A small image classifier, trained from scratch: 4.5 epochs.
Rows from block 9 of a small image classifier, named by matrix and row number. Rows with one number belong to one neuron. Each number is 500 + 25 x the weight over its row's rms, rounded and kept within 0 to 999. All counts start at 0. Numbers have three digits each. After the name is the row's rms in percent of the matrix's.
After each neuron's rows are labels from the 100 images, of 14976, where the neuron reaches its highest value: "responds to" is what is common among them. Only what is clearly more common there than usual is listed. The data: small charts drawn from random numbers.
# fc1: MLP up (model.blocks.9.mlp.fc1.weight, 1024x256), inputs 0-85
# fc2: MLP down (model.blocks.9.mlp.fc2.weight, 256x1024, transposed), outputs 0-85

fc1.690 113:522489494467511481477481508496485522496486546497513543494518492499484530493499537543515521527494451500491505499490476533512502510464510489494519465490529501499511526484492520508543520487535533493515474518490486505469503479478495546504512485500476461497471515
fc2.690 113:471473512501522515484490544494463467479542485525483468519483530461491457458524482516456505478498526486498516470506495477499527479552462506507501481526493474485555513558521476490462474526461476535477457505493487499524493539505511492511467464509543515484559509
responds to: items: six; items: three; heat grid; radar chart

fc1.58 094:490518503484505500474515501489524501486495518543493483511507504500502540472513518501530524506531557522499483509499536527520458497506488471478464492505501501492485567474495479499499482525533510490469496504452503494527484495559520548480499553547498515513515480
fc2.58 098:470541470462495543505518500525503538536482514464513483525448513522475497509527464509451518524462484502508498471490466517518544533509497529481512505421548509515483491490523525489546522486492502502522485470477522478437523521491475499514504467462503528541499483
responds to: bubble chart; items: three

fc1.457 094:468536516510474490515471487493504516507519484512476441533479459476474455481529511506514529491492505480518509524516526519477494482512458506477530506489490505556488540545508508513526538533516538514542471480485481476487513470478495497476509508515489595472487522
fc2.457 096:486531497518433482488525539503522483493511521508512517500503518505505514512478506511489461499510490515505496474498458506501505502505505483481474502500522510417498453482465488466488465477450505460440492500489494513525502502483482500542454493469502465524501477
responds to: rising; bubble chart; bar chart

fc1.703 105:464504512489538520463523491510494494473509494442493480487483509505483477501499473523484486483501480475533478510566476505525476508472526469505500508477541461521462459497533490521504500480484516471489491497520488480525485488508551452499453495502546541487518518
fc2.703 095:518502477468449508519454489526549490545493503518483481472527513524535529512510500483532513518535505515476559469477509503478514497531492512558493488531519537479493555519464517525520491520477496516535502528482515482485536481471486518523487525492509498515480463
responds to: dip in the middle; lollipop chart; scatter plot

fc1.755 111:439506496492504490481510509528485441520544585524492518465506537552487504521519471518482476503533489537569512498517476514486556494501510504493515529480518497531512464532507496454500491504471492540492500488494495487547497500497526516477540462487495475510540516
fc2.755 107:478516499521530539530512453538513500519484466489505564487499474460478540478477506509486531505477498488466519483479485471490504530452471481518499474492479538488492535518461501477524471483482542499502483507486450513502521541516515452510491538510470515511485549
responds to: horizontal bar chart; items: four

fc1.4 099:494531536534499469500504516530540517480501473483480477527499483456478520515486497480453509490516513471540515503498506514494500492518517492482552495530527527483500528546490448538504507502493495505501505488531476450481516519498518533486504500498489528495559492
fc2.4 097:491484491469461515464527507536506459520453535525516476489481480531545468462527474535533509542477497515494500504467513505513537487506504534468479529478504507510513474463542489472510516531504517530492467517487520557492487512489504507503525459525488494500479497
responds to: dark theme; ring chart; heat grid; kind: area chart

fc1.360 096:488538458522489513547496509506478511502523545447453520509443538512509495521472500473497531496500492486523515490505478486499495504502480501471517500530469542521475471545530467522536493468517516494494482498512551530516487492446519478480494528490471498485468523
fc2.360 096:493513522505474495526537474497497499537478462507508532486500430515529473519496480508494505522484486538504522514474491509522485510529518543487508515475535479488508505513498523522492461529482502508470521520513478492473508508534475486471495507544524477494513493
responds to: horizontal bar chart; items: three; items: four

fc1.559 097:448446525492465500537525493488472526448495502506552526519478530493474505452492520477485466548514493503488501505485455513527516465491517512472510488470507488536467502457455490464513439477477466496519432502509487456507491540517485473514521500468474507488520446
fc2.559 100:486533500495504525497531477508539501526508487493478476470517504483456484547507490520485491492491522511508511478467477525459504520485472494526447498480523566485465495546519478520464507524495516523500516525480468528547498514467500507460489517455519480475501465
responds to: items: three

fc1.226 093:525492510504483533449488521540495543492534530482506523444478472494470480450465440525481485511506489537490526528493459474507470482474479507493544496501512483510497477466492526464481501539539458499462547504520523521489484507504517475486494505489432528524513489
fc2.226 098:451475491503469528489547509520491544520497487514514465469538493519519542511504536440503469494552504496510516477534524526500524537526470471547467508499487485517486547539506511523514500516528504484544491474515513460488519489474531520471506522476488530522504531
responds to: dip in the middle; ring chart

fc1.140 099:455450520541432459526496521474475486510541525479500526479518461501466500497500513475494487477564481503491542545475465493486522504548512499482470472475487513509509519548489504522532522502523518501504506498522538525517494454509470505527481516523463513517514496
fc2.140 103:486557494525518540496480467509513507524480494481526481498488535464491472487522470547470516525474504489478476480540484505497516514464479437508524507480475508479473494479462488507519515508521523491512484531467437435482496536501535463501497535494506492468459476
responds to: horizontal bar chart; items: three; items: four

fc1.707 100:477450482480474541474508523493507517496469483482507494513495508489522469479515460486489480514499503490518481503536473509470503505516513478480484497458485517468515517479512526457514513538531505474507483456500483506475500486460466514550528491507474531537493482
fc2.707 105:493528491528507529520515507481510513480510509512538496460531454504494502503514487490516468524546526466506542502498532450449523479466538472496488495514521516478515488498479514542503535527490513498482500503473513492504502519499513530460508496499554459525519544
responds to: items: five; heat grid; area chart

fc1.725 093:533539481527485478497523465485479536487496516480521489490546520469497479515531486460499481487548462461481485518491468498514473478515484468486538515514546559499542514531509506454486499505471470472484477483498479507490515487494513483492491508497499497538474554
fc2.725 092:493493478477512475521468501531510435509517462526510495521456519478509512526485492496535490446536486560485492534503506505484534492496459515525476491560490501487484484482483461528488526493499557502498519508499546513516498522517500517544541495497453468486550474
responds to: heat grid; area chart

fc1.95 101:469521485519545527507504545499494518535488478537492525472511535524526502482507480441511496501477515543535500481431494475510485511495544523558490506477484537544481467507508476521482481463507496505454519523523495501513447523486505481472503477545515496464538441
fc2.95 101:515494545506434470481507464519493474457504507508517504538481509527536506489484546465504462491570519501510481518487510493505482496471480486502488456509465494523498523523443526532468517472505450517514512460496491479498482518524487510533512489491473503500471527
responds to: items: five; stacked bars; flat; kind: lollipop chart

fc1.73 097:509504482499483478452482529468495488473516491506505445509535507515492505520524490470506488525510523475506496522516440491525504500538554535470529523529512520521473531472504527523511501524479489450551516542482489464498500489473487494530474516514493536530499482
fc2.73 094:509498503490510455502478454536528517498526475471508521469465483514530519520447493515505504515503498484510504496483510532511506530473468501492518509507528496467483536522554505485490482505490495509491466520527463504561481524513507476485518471472507449444502510
responds to: horizontal bar chart; one colour; items: seven; items: eight

fc1.440 097:506462507487522472509506492533470481495523505451521481495516515517489506505571547450487477517527510506530472554492464510545481525514484458540509529496460543557498510486510514534549506461499509500479550564450433511488503554473501494511485467489498509536490506
fc2.440 094:486541493475482466496487509477468537535540459521513506490470522477488485460450480520481500452506493482481520446522505504489541481487542549496476512521496521479516494502491511493522494530535486523492495499509510481464478473479514491492519495551505509521512482
responds to: items: six; horizontal bar chart

fc1.312 096:523463505442467503492498474475522542481522506475483513541484484525454467500519488511556476483505480524528520477518512546494507471491466495463503494488518497449482500517497520504498508497477488473480503521525511510519483477522494536498535534486522514529533464
fc2.312 094:474505512540480488549494527535487525522461492517475487464527487466524504489493510510516526535506494492492525525483513503477504521503526521538514491508503503471500503496495486474470527442509520490494482463446491543470506525481501505522510472512492540478515572
responds to: bubble chart

fc1.547 101:508484490496500516534494495505484526488494466501524508510550511521515498524499473459507525506526508517534514463521518449495517555490463490529475515499490504510510541498500503521538500520481489521514547507523520512525455467478476510513527484471465480498516489
fc2.547 100:499502507487503466516471523503537485540546537501486489519456464486465500512473489536501496475503499484525480525494537528490499518500515487510522510505530525460455481512496539514504498497526503489518503489503463472499512484520532481552468512500545494491496560
responds to: horizontal bar chart; items: eight

fc1.544 097:506537508505473545505490517492481494516462510523474470505453490443526504517493505474532523546517517507538517536486519528485491498493466491537521477490515506505498479530470525519512452513525540492505518510486516510494449541490489491511495517544530476492476532
fc2.544 092:439521528493529490510482525527535452504493472500471509528508595491502491471523498493531471518539486511492477458557537472552503507528503461517515480503525498512479514501507505497508512478496516493527493475506539505526545532531488510509476485504503482518480505
responds to: bubble chart; area chart; dip in the middle

fc1.156 107:492451427564487486503513512468499554462533514523495465503527476522503493493475515533517513478468470527486494525538475507518475499513499503521489510489554492563556571517534496499541527518478451542498467508473461481509498486491532459536449467471496520521474480
fc2.156 104:457542497466514500517495472520478509570490514511499535495482551461476468506487540511503499520515525513509482469492450490520506472514552505477518471529495537454483479525500519546458464506497519466533533478498506521513494512499536482525495495497513487524518531
responds to: peak in the middle

fc1.166 099:484456492512502492534503492490488484487519469515513531489513524491518494550485511479493517479570525539538485521508489510515519523508536509489511453487490520524472482502514505538498470493493487509526483496539463454518485498418477530493490508529483499489463544
fc2.166 097:479502493474487485503479515490547456457540498470469478473520469527520504543527470506504478451490522457469531477464535473513468449499512547497467523490507521480520522535523527524491500489520505516526501541442511509510508467539513484479479500483515468492515475
responds to: radar chart; horizontal bar chart

fc1.248 104:500484514502450490488507511499499546465511500525462514564461499547527501479518486503463519504503501491499501504531472530468516504503519519466495498460510457531512533499496517508478491478533492523494498557510467540489467469524538485520473500478516536541477501
fc2.248 099:491513491523518523490502567490510514502462514495457512475488522478442518486497503508473505471507491500520486506469514524602458498493515484523538523523497531474480515490515504512512536541478519492503458506487527475492509541524490478497501513548510481517535478
responds to: rising; step chart; lollipop chart

fc1.667 108:467512544473515528476501473520471519510515479491502574518518539536491495463518523517433496556469483493530475510484501485491512503510489481499517496528495457471491474500479498520513519506498500487511540527449479484483525496482490545525528548501521482492466486
fc2.667 103:539503535515480475492493488472524543470526511450487503487470502500483527579502485480537539438542526504468473505516511520510494493494522535506526494529485518529500480474504466495520477490498526523505489482514561480488457524540476465527485480554513508496518518
responds to: radar chart; ring chart

fc1.263 100:525463514503534522485461535539485503466489500552520480512475514500473461486511470499523474494524467494498495527500505498535520545486463508504510443520520485493495549495452479514462494528522482494533501488475510482488507540499506487506510464484465540442500451
fc2.263 094:487488492496476457488516526434504510514514538486518528481533488439477481531525511450488535489481517490482479486510484451500515486515495494555517493480498517479509514490519531517495539536528537525526492485512499477474499505494497537468464525474502484507506531
responds to: items: eight; horizontal bar chart; ring chart; items: seven

fc1.213 110:478502517494477450509524526528529532548527491536503514565478486496479505475527471434478474521499492506502485463471505499471501480517518524526494518510521542551484484538517497482499539459487511475512510543542481478461470512491452546517478485504510549500534495
fc2.213 108:494522518528503544465506479466497468509469515516527488499509554532518489550508518536509520473484493548462505473492494460516494515497470485465525484530480531496513487461438478508522473552510529550490522473459494513489524498505507515571481502467487488516499516
responds to: items: six; lollipop chart; dip in the middle; trend: flat

fc1.580 101:550518467537531504498500511501490480498526521504506585487495502502519492536534500456539510473486503496512484540507509510476499498510487514493467476514505501500508507498535498506482521476475514486531540477524476502497510518511523473515505506483468447436457575
fc2.580 101:513489523492499499468506497511488539498481531488465494504491515501476421445481477502536527528511503481468525484512503516533445487517504463454526485450541517526522510437498485509485481508541498531484452512470497465543488514540535519472464511500504493470552502
responds to: dark theme; items: seven; bar chart; stacked bars

fc1.586 097:523487540484491504547477468471515496535501486474549506487520548475492499493474482535506494474481490486453521516458459486450506488516461507520476463507500469543563506476462474507519541526504478461511460481501477519525458512516535483500509495488515508488493485
fc2.586 089:522550467528540482499517534487475465513454511492468499502520533503525504532474509508512483499478528503526486509503544553542480522510559452503537535474499493475475499486522495493514451533455543494527511534504535491508515480511491511505493542498536455503500522
responds to: dip in the middle; items: five; line chart

fc1.458 100:504496465514513513480511530513520450505524425544483483506518475510511463484463550470553491485522456511501467515524504529471472512532488476492493493507546518526481542508502526506530517528515466516529491479472545493562513474537533547477466480507542497483487495
fc2.458 097:496480499461498558485527494480498557521505564496486538517507534464501507517510462526489487497470511459461533514509477489492492478461508496495507490486552505467521485458503464524478508518503497500543483524533562502446489491534511471521524469509500491510501503
responds to: items: eight; heat grid; lollipop chart; items: seven

fc1.9 098:481498499499542490519472473520526471475488458473513516498501535517499490506561541524460501559535513507535460463490482542515513533521508520516485476502493526511485539487481444536538427493519479478508508471492499506488417523492466572553541490485534518496506515
fc2.9 092:532501483492526513485496508494477510483521533543489497482472490465544507541497492493505494472475447480498505480535552460517493515510498474463460545460497519486535478521484491475548527547465538490502492547491493489478519497490501421509470503529493502523489507
responds to: peak in the middle; histogram

fc1.117 100:467471485503531505517434548475526544491520508486455493498486471485493516509520499481511541527497513492524483482504513502492489490472512518525507555501522485498497537507540482546496484473517492501465477517526518483553498513561503506468525504492499508513547487
fc2.117 096:494520508501511489486536462497486467523479486510510472521521501519512510478511547508495467510503484507520493544499465498517491451478506477479506488473482520504512523507469509490484487507519540518501523506476534506484495505449497520519496506505486500523505541
responds to: radar chart; rising

fc1.252 094:523540498479501519536529576496470471467484513518475499516506505481488462516459489503506480485508465477507485541500494518470495504502450503454489543530499531460502454537455526490507508514481539531485502497508477536475496520522519505502553478524549477479493512
fc2.252 105:520470507497476468556500503464513462513492485493512506461502475439506488511487455512497477491490547501512544536513490533496489500477474506527472497493493492533511511515447490551526505508538462491521513518499547527497554472501530477487485507519520514476494459
responds to: bubble chart; items: three; dip in the middle

fc1.220 112:482514477504501504530499510499497487494461498468467465487524538527487542501496469493488536520462480466533520506505510463513505505528506548509519492488480519522499479495480507502517499488503509516505453536419495489450495479525517526470525485494443483488502519
fc2.220 111:526474505476478500497486505483523539527518514524512491500472488513514458481467529474504481510535470522457527495483508519534497517476477461416497498501485486473459539509545488484494524483483503491512502466504485576518499472494474514493459498475535500473511467
responds to: items: six; horizontal bar chart; ring chart; kind: radar chart

fc1.306 106:475485513495473459537490483506488500421480478466494523466484516539516475523497464558482497524509456491494515507527503519510495512485490526526507488540488488497534453481462457507523517514482514473496528497469526494526516538475540513436506507528529512510462496
fc2.306 102:513527506474512543480519449503525476547499508520510460481482508476516490485501505455527527527498510513483491521497496479476490486516486479521510492462518458466485473474514479505474491489529492560494486563491516468501473510519468484528491508501526496473525475
responds to: peak in the middle

fc1.124 096:447489469547469485511475508536514520520482545511474481465520487512470523553518491536498526519484519504509524487526486537491519499521532480488459549547534482532511511478486504501500513545541541508538478571486453520470499479526505502478513495472492448511500471
fc2.124 094:518522515481534516507524460507486516485470484463478508498477517513499455530503541506502478495488509468502464480499455484496481548484498530474468494493514500469458475512487449546460472499490468466522517474477490483503509538479482482523506494494532505521505466
responds to: pie chart; items: three

fc1.613 103:525487486538483475546509528462465504491524470507504504450530563489511486527478491495561529526486486491514542532485475547529514520492508525511491469470547481527472521474483503467499465504478491506566478464496475505475473517487513485458506552531507504464477521
fc2.613 102:462491517499532479458472506491504490477488525489499523453522493497524467475495462519442505500494526510523445498502509446495493475466482437469483456518488475528527491525536483525520479519506495539461467509507521508525521475525502516531468457475477479514489493
responds to: rising; area chart; line chart

fc1.85 101:524491455500491563441524553512520452476464539477533493495493492528495529542495440491504479473495542521502505486492540485526482466484513499499485478510458478530511471512498490510460506539482504567523510459504528507466514488479470464485515465509469496500520541
fc2.85 098:495527511529505501570498437493487519523497486494426498506470469520463469478557524471521486499504472473510522461515458537476494513549514480476508492499515536512539516547463456449538524464526464475504521498482519499475489533517533526496507517523509501525450492
responds to: horizontal bar chart; items: six

fc1.525 102:520493467542472463476530476511514497529487487524508461490525487537514495501454487497457543447535515522520536455477494480480503461475552493493475519502490515513462576478525503499449486534513483478503497521494459533523463494500515484475484541473451508500481482
fc2.525 099:501481495466519513524489524539492532484496490474514525475490560504474523484506478494483475518479491532487468536497513520507481508479453502529555511462458497514493506477467545489516468546482542512498504518498547485501522504478471529509505524470528524521481482
responds to: dip in the middle; step chart

fc1.540 104:506478448466569541492546520499477553471510527501528482497479488499476484498529536536465498526533493527493461539514446476464497522491508511464499525447547518500464486464535528517504492491538495528505510471485487523464505464526542512532460445483513526504502556
fc2.540 102:492472483504516452535459483524492459534486504490504495464513462476487466505508507491511484495442496462528504525506486525532480461508513483544494516533451505473529479551492517539518539536460476475517530469481515496513460538488464531466549478528487502538498481
responds to: scatter plot; dip in the middle

fc1.33 103:470525483511520526504477487528524521464517485474494480478555463482453489514438530564492514484480530485500492502494477542530521530489501515450483494473502517523489502515495483502535491503535494511514507517475463487571487502478497498523498465480535456515491502
fc2.33 104:519513529486520453477503478515517507537488510515507505477475506497470467471482510497498502512475496471515511478508481461509506455480504519511509534492529493485526502466549508487527500464506562462436497499462486523508472515463485473511525512501457520481472473
responds to: items: six; stacked bars; bar chart

fc1.129 106:471548497501448534516494492472498510549520480485490480505526498482487495489480532554493528505535518468486504500451529545479537493530509471510480500491464525529523547514458505521505472535553509503496463509521512485530507486487483507504517500497520502497524523
fc2.129 108:526508488467520486529530486524527506532523522522534539545551503539524487497484523466466531514483493488500523451529477467553483536513481471466482465507468463540482486486527516478527523481533551518507501566523489472460497519493504492505541513521475523476454537
responds to: items: five; lollipop chart; bar chart

fc1.691 109:494471490471528441534524519492481482482473472511458517482454536514489499469474525558477436497497472491508512502552504560505503527527480501472483549486522477492484488505519484510498534527497493485525497513473482473483515488510509493526514525510484488489478481
fc2.691 107:462494501527476512490478511513507524551520494500500478501513495481524480484525501499475520524526521507494500489496513503481496475501494496520504459548500508509470521515476499512475482509529502515497461491471462522493471499483490516499491490483494509499492468
responds to: rising; scatter plot

fc1.203 108:512524474496496482518477501472497557514494554520488485477496487523478501501529467540537497533468488490487515473477500491517503503521544498532461439529525494479448500462510463482510513445497509519498495498499519479547500472515486524478496517483485516493540529
fc2.203 102:483491488535497506494516495515532479470516471445495514502530499499532511490492544489513523499554511483480483520471494494447508489534470478487489550449505528517536489522494518543484504521492522526513513533484525532483515544505546486496488510542503505522525484
responds to: items: six; heat grid; radar chart

fc1.82 102:524514465505473461512486473516466505482503477468513498483464509508519525530493473553461515522472460492515514484469513490453529520467521541466510480514494544507501513485512465531461504489525482493521499462506463514528466480516524459510481467519464488533448505
fc2.82 103:474528575491516501449481509522569491490507500520491539482503485530460468469527457505501519481449485498473538471500523531526465513450469481508534508567514501567508561493474509504550461500461480487467501506506501491522552494466518510520511532485521523500519476
responds to: dip in the middle; stacked bars; items: eight; kind: lollipop chart

fc1.399 093:494512474528482517499498500500535555495489514464523529462501472499498494468478517495535503449487477498465525473437492505500486517513486511499484512484484501508534507510470497526486509565496542549573536540529492471480463541497489487488533477504509506525491467
fc2.399 097:537466477508536503480476515530484462491506518493514515469511526497496517490513459521507467534503548516477483558506530477501501466447531515479480492503484480470469469506499504463501466462476443484534470483498506538513521470473485466466501552478505480537443520
responds to: items: five; ring chart; heat grid; kind: pie chart

fc1.31 103:489477471517510493535551537492538514492521504541480539502483515459496474516539487492533504503504504506467469470528482513496521477501488494485522539455515441439557486572470510507529500472504555538475481511495502576545481493480540481521503516443514517443483496
fc2.31 099:521527534517475487505484487499459475519496493487507445517545475455509512495513528523471483543480493498507527482517511486508519467485492495567529508482475495559473511448495539478510505531512496465473484494508497425477499518511481481482505490527518512543552510
responds to: one colour; radar chart; peak in the middle

fc1.79 100:510555485493518522545488495489526485477489498469515478512501496474496490510501472418481510530466496499523495439468514478489497499467532498475496459511457481486519543477479488526503516489500466471490523530490502521534535511465476515510511480476496518463486475
fc2.79 101:460479544506518464443455492507518485523507495502521519486476480498495519516516466496473494496512536463527483500494479462486512525566474521487546467492500536499497455477502524463492545485470503478452477491504484490487507546496523490483557482482491447541522501
responds to: items: eight; pie chart

fc1.633 099:469519470522504513495494524485509564459471466488489514484474505469472452534461472491485491473505467508487534541505487515510524473498512515496473539491538558501489468516470521531476554480487483512511531462522532489493518532521492501503475502510457510501510464
fc2.633 096:535467534482483517503519429491538447506487518510482559455512495479484475455552552508504505559513504516509466476508492470448503545502460517469489486534439467503509505504544493471494504521534492464457465494462510454521484510513479498479501483491494543520515519
responds to: dip in the middle; radar chart

fc1.638 100:491475479472497531502483537479547521535506491514448518519526507526486473471534476475511511555513521538494495537499458476542500516504530515505446494531445483564498549472521528505517511463520464504503508488518517460514492518470494464534456500481517556529477529
fc2.638 097:499500558486530485437517540466525492489469476559520539500532500512536527519534542427499501516525544538567491476490493499503489495464467443510513490465497487489504443499464508512519549514496507536549512508502573486470528464521535491461450473556529512491507479
responds to: items: six; lollipop chart; falling; kind: bar chart

fc1.711 098:497498473466470469514476463502510516514502493499528474480503440509511514509531521487536470510549487488536447525492507520514472538522476522514485460503514484500517473486486505540469469516446477492511545498512523465471502498444521462473514485488476521541528537
fc2.711 101:519502515507550551494499511512505524477491480508480505485482516496489506488461507475492485479523512490489515472489501540499509460491524484469502543464506505550470548530489470472500538497502513458487479504503497562510487483492500525525530524512518529517487464
responds to: dark theme; ring chart; pie chart; items: five

fc1.733 100:489515442501492482512517512515491491488494473482484463455516451545519502515476504505492462506516525514512445487485486511529511508490459497448477504508499515487533496470468475488522505510523478473511503538522486513429500455503486524505464531494491479531478464
fc2.733 101:507505511507498489463484475433525507522528503501505522498499525494510471470495483535492556508477509463502466491462525498480487521453527505505539470530511498499495525491540523494474477469496514494500498504544459503496497552511503469495505416494516517480483480
responds to: items: three; trend: rising; line chart; radar chart

fc1.28 093:531509512497420495464490507521517479512473488482467516545541517500522536459494441516471508474505534532519481456528487472529501482536496508524509484509515491524502487504507506484464485481442526514498521471489513502508513508497502492539531547514538487506514474
fc2.28 094:448498483498537493544552483487538525519517476506488482527483521520494500510504508501528452539503498503526525508533470517499495455513515510520528492528488521487505526485462434496517511489521498494510446479452479480515469477516529526461468511502487553482516516
responds to: horizontal bar chart; items: seven

fc1.45 099:495501488478499490510523502516507485463512474517471489491481498510511538494463501491507488500500504528522497525543505488461536492468497488523477475545519452497559527492541498518547492472509509464524503482564468484489464508454507481473502510519501496512557519
fc2.45 100:429489525485486485516493509491486450536531500504529496493500532481526513481516468518517491520493446440502549500502510542500488537509467508448529482489518486543420529486491488515477487510471497529522483492509528557583505498513477533474465446483513514493472493
responds to: bubble chart

fc1.84 091:502543507476449472508501509497480492541524471535481479489457517531541453470513520519444507471518494502493542529534495511503527489490509516514513517473550486526509519482480470469489456516492480486472511536514452530476444454501487478477495460543519516514483529
fc2.84 094:446502483535535517530498499526542524426500550464513528525510513457456535532454479516548550499452503505491449467473504506513459497488460523499465494519473524471515486514536497513507502507525532532514481499484509481504517510473486492500486537430480508495557520
responds to: peak in the middle; bubble chart

fc1.731 108:486497456492500461507517478443515480495513481521524521493493519487456507486529502518447462556543515496497510465520526476446493467560511467549485465500499493500468474490503472494481558508525458476532583484503489482476510493514484517512536508558487514474496509
fc2.731 097:505530557496504508521495455522546502474472470458482495500503499507492495553456488532489485515478469500505500492485495535545502525452483523470542499534488472496542517519501517532517450524466525522482472523473460515483444484517533511518494444419478546477479473
responds to: items: three; ring chart

fc1.25 087:486509527474495493513494445487529483513541473499468507519497558522510486482494475465438469507574517495535535474520536541515469517471471476493543456510520514506526515482517497492502451495476497487508493474515490505493484506475485499482503483468479510491517461
fc2.25 092:505506460507517515515454553538503459499456501474478527445518484460529501463500501502533525494476469468460507530472499519450524499502503509497445502496515532492470479514469503484440495511485520481496513518430494525506530468469535491526446475532504475497484481
responds to: bubble chart; dip in the middle; area chart

fc1.64 095:500535523498487477475509488501528506498479475474432483480465514501547465511494483468525506490528515502498536529497491524544490480506543473545518453502488503491518514496508495485486501532532485510502494538505472533510497532516475486557561494429499497536492516
fc2.64 095:486477495494486513541515546494472500460506509493540474498474520523471555499498466475469533543466486457479494513463468524497504499482514565491512555555510499468438531510529527488512491510489477522491506508495528513479551508497503520451480526536498486486475495
responds to: dip in the middle; items: eight; histogram

fc1.421 095:509487460512456482471487514488455486471541505473463472536481544455482468473530550488459520484467541524529475539486470479486483514482523489521512453509522518519477513545484461557520468493514521516486469524510493460478537492518512529484515509498508474515497504
fc2.421 098:531535541498547518525489534434520518522478521508476494494505518524458501515495485486505520528521518528508530475506498493502538491539460556506495513513560532524495498451505506507509555491546529502508508500511519502520513490498501501582468498498448452480516523
responds to: dark theme; items: four; pie chart

fc1.741 089:506525511502503516456489484487532484517539529462485497465538517525520495517533544529493503519492507467501516465502481489438448475461474492463512490494461490460504511502509540461507465488501554528540493467484490519481545471477490532525495507553489469519477499
fc2.741 095:512510503491506519470486506508479506515485490574531526562477453518486492517500461486504553475473480526507518524524513459525496510556517505524487503532501504511490477540479533480478550487471472505480521484523512509504510483494529518500517502469516451496539520
responds to: heat grid; items: eight

fc1.670 107:486468499450509487505522520478463491524524507455503498536492480524501533481500501512520492552509488463498519512497471517475475494503488516462451468483510505474493470518526538483539528496482473475477517468459481523504485485474503500491479494533517494499488539
fc2.670 102:493538464508486508504476498511559494484473493514457532496503448495444466530522539499462514502516492527469512503495512489487498531468509495520516527484467470494501499493538452492483497497517518462460506516501517461536495540480477526526495501526526507514489493
responds to: scatter plot; flat; lollipop chart

fc1.97 112:496492471508462512478504511508520499515489505511463530510480508500478531501471463496504537503545489501545483450515509534511463550506498510514479514514482523550511510457531514523491506482478519545511497491538480524508507495512484461483479487517531517508488514
fc2.97 106:492539502540532518502504520516476516473540511496530505511511502469532473533530495508475487491478495539498520529511491468521511463519477503495534471502503521499507532545454469476473477497510488446499529490467519518481495514462496515503491513509471458480518521
responds to: one colour; grid lines; dip in the middle; line chart

fc1.278 099:460480520507521463480468501485498488531486533487538539498489509475520464505516500492483526509502530511512511499468515512533492515481460510507492547499473491476526494516476488508508467516485546513487521482510494483526487503583557560525481492508477487492486463
fc2.278 101:499537482530485503540508521493472447523476478507491464539484471502465561484493436496509503529485503516518548483483439495485491489480534516539441492486519492514528509500533471475494488460520535463515472513443496503472507465507477504486513519566559468525471504
responds to: radar chart; items: four; items: three

fc1.370 096:449504442475484512513518512507542462526472489471473474498495519500539527480483485547504502488542514538527496510493540498494500512464532492479534496473487528448455491490535442505507490500520533492517500519529500500509486479522523515510490450517464504520491487
fc2.370 101:518494530479481501478514504493478488477522487531507497461489500452465493549502482475506492463495468471476502492492504482519525511468496509514504485503494490508553488479461541478547518481456496549499511509554522527472537521507499488461481512526473521515476448
responds to: bubble chart; dip in the middle; line chart

fc1.357 097:493519510517497485527504487486602513503514539491526510491452485492504485486494481532533519540508512470482498536543536471523527536478493468515505489497524501530498522511483456460514466509513525518510464495510513500506530484487431520523526518536470506514492524
fc2.357 100:484502503497505555489556519533458505475499422525515476547485474470444503504509496465501517478517489503523493519496450503513531522488501548535506463490521490519520466481522518552513529499468495509474496493504493489499512540501523456509491513461547446471461475
responds to: peak in the middle; items: eight

fc1.91 101:461512491526522496501529513486464487443467494508508492525467502459486506475489484509502523505529495492499472501480515533511515483552485462476433477511486515501510527509469489520455486489488540530570541502502489522493549473494454478490504494479520528487478540
fc2.91 106:478536521468498496491464485541459456519548455569491560470513487539486469462485532486496499488534527514544468494483486478511497481488485507508510514501492495562512502488534478496544437514515472521521498510503500499522487528492538540516502527496503514508486508
responds to: pie chart; items: four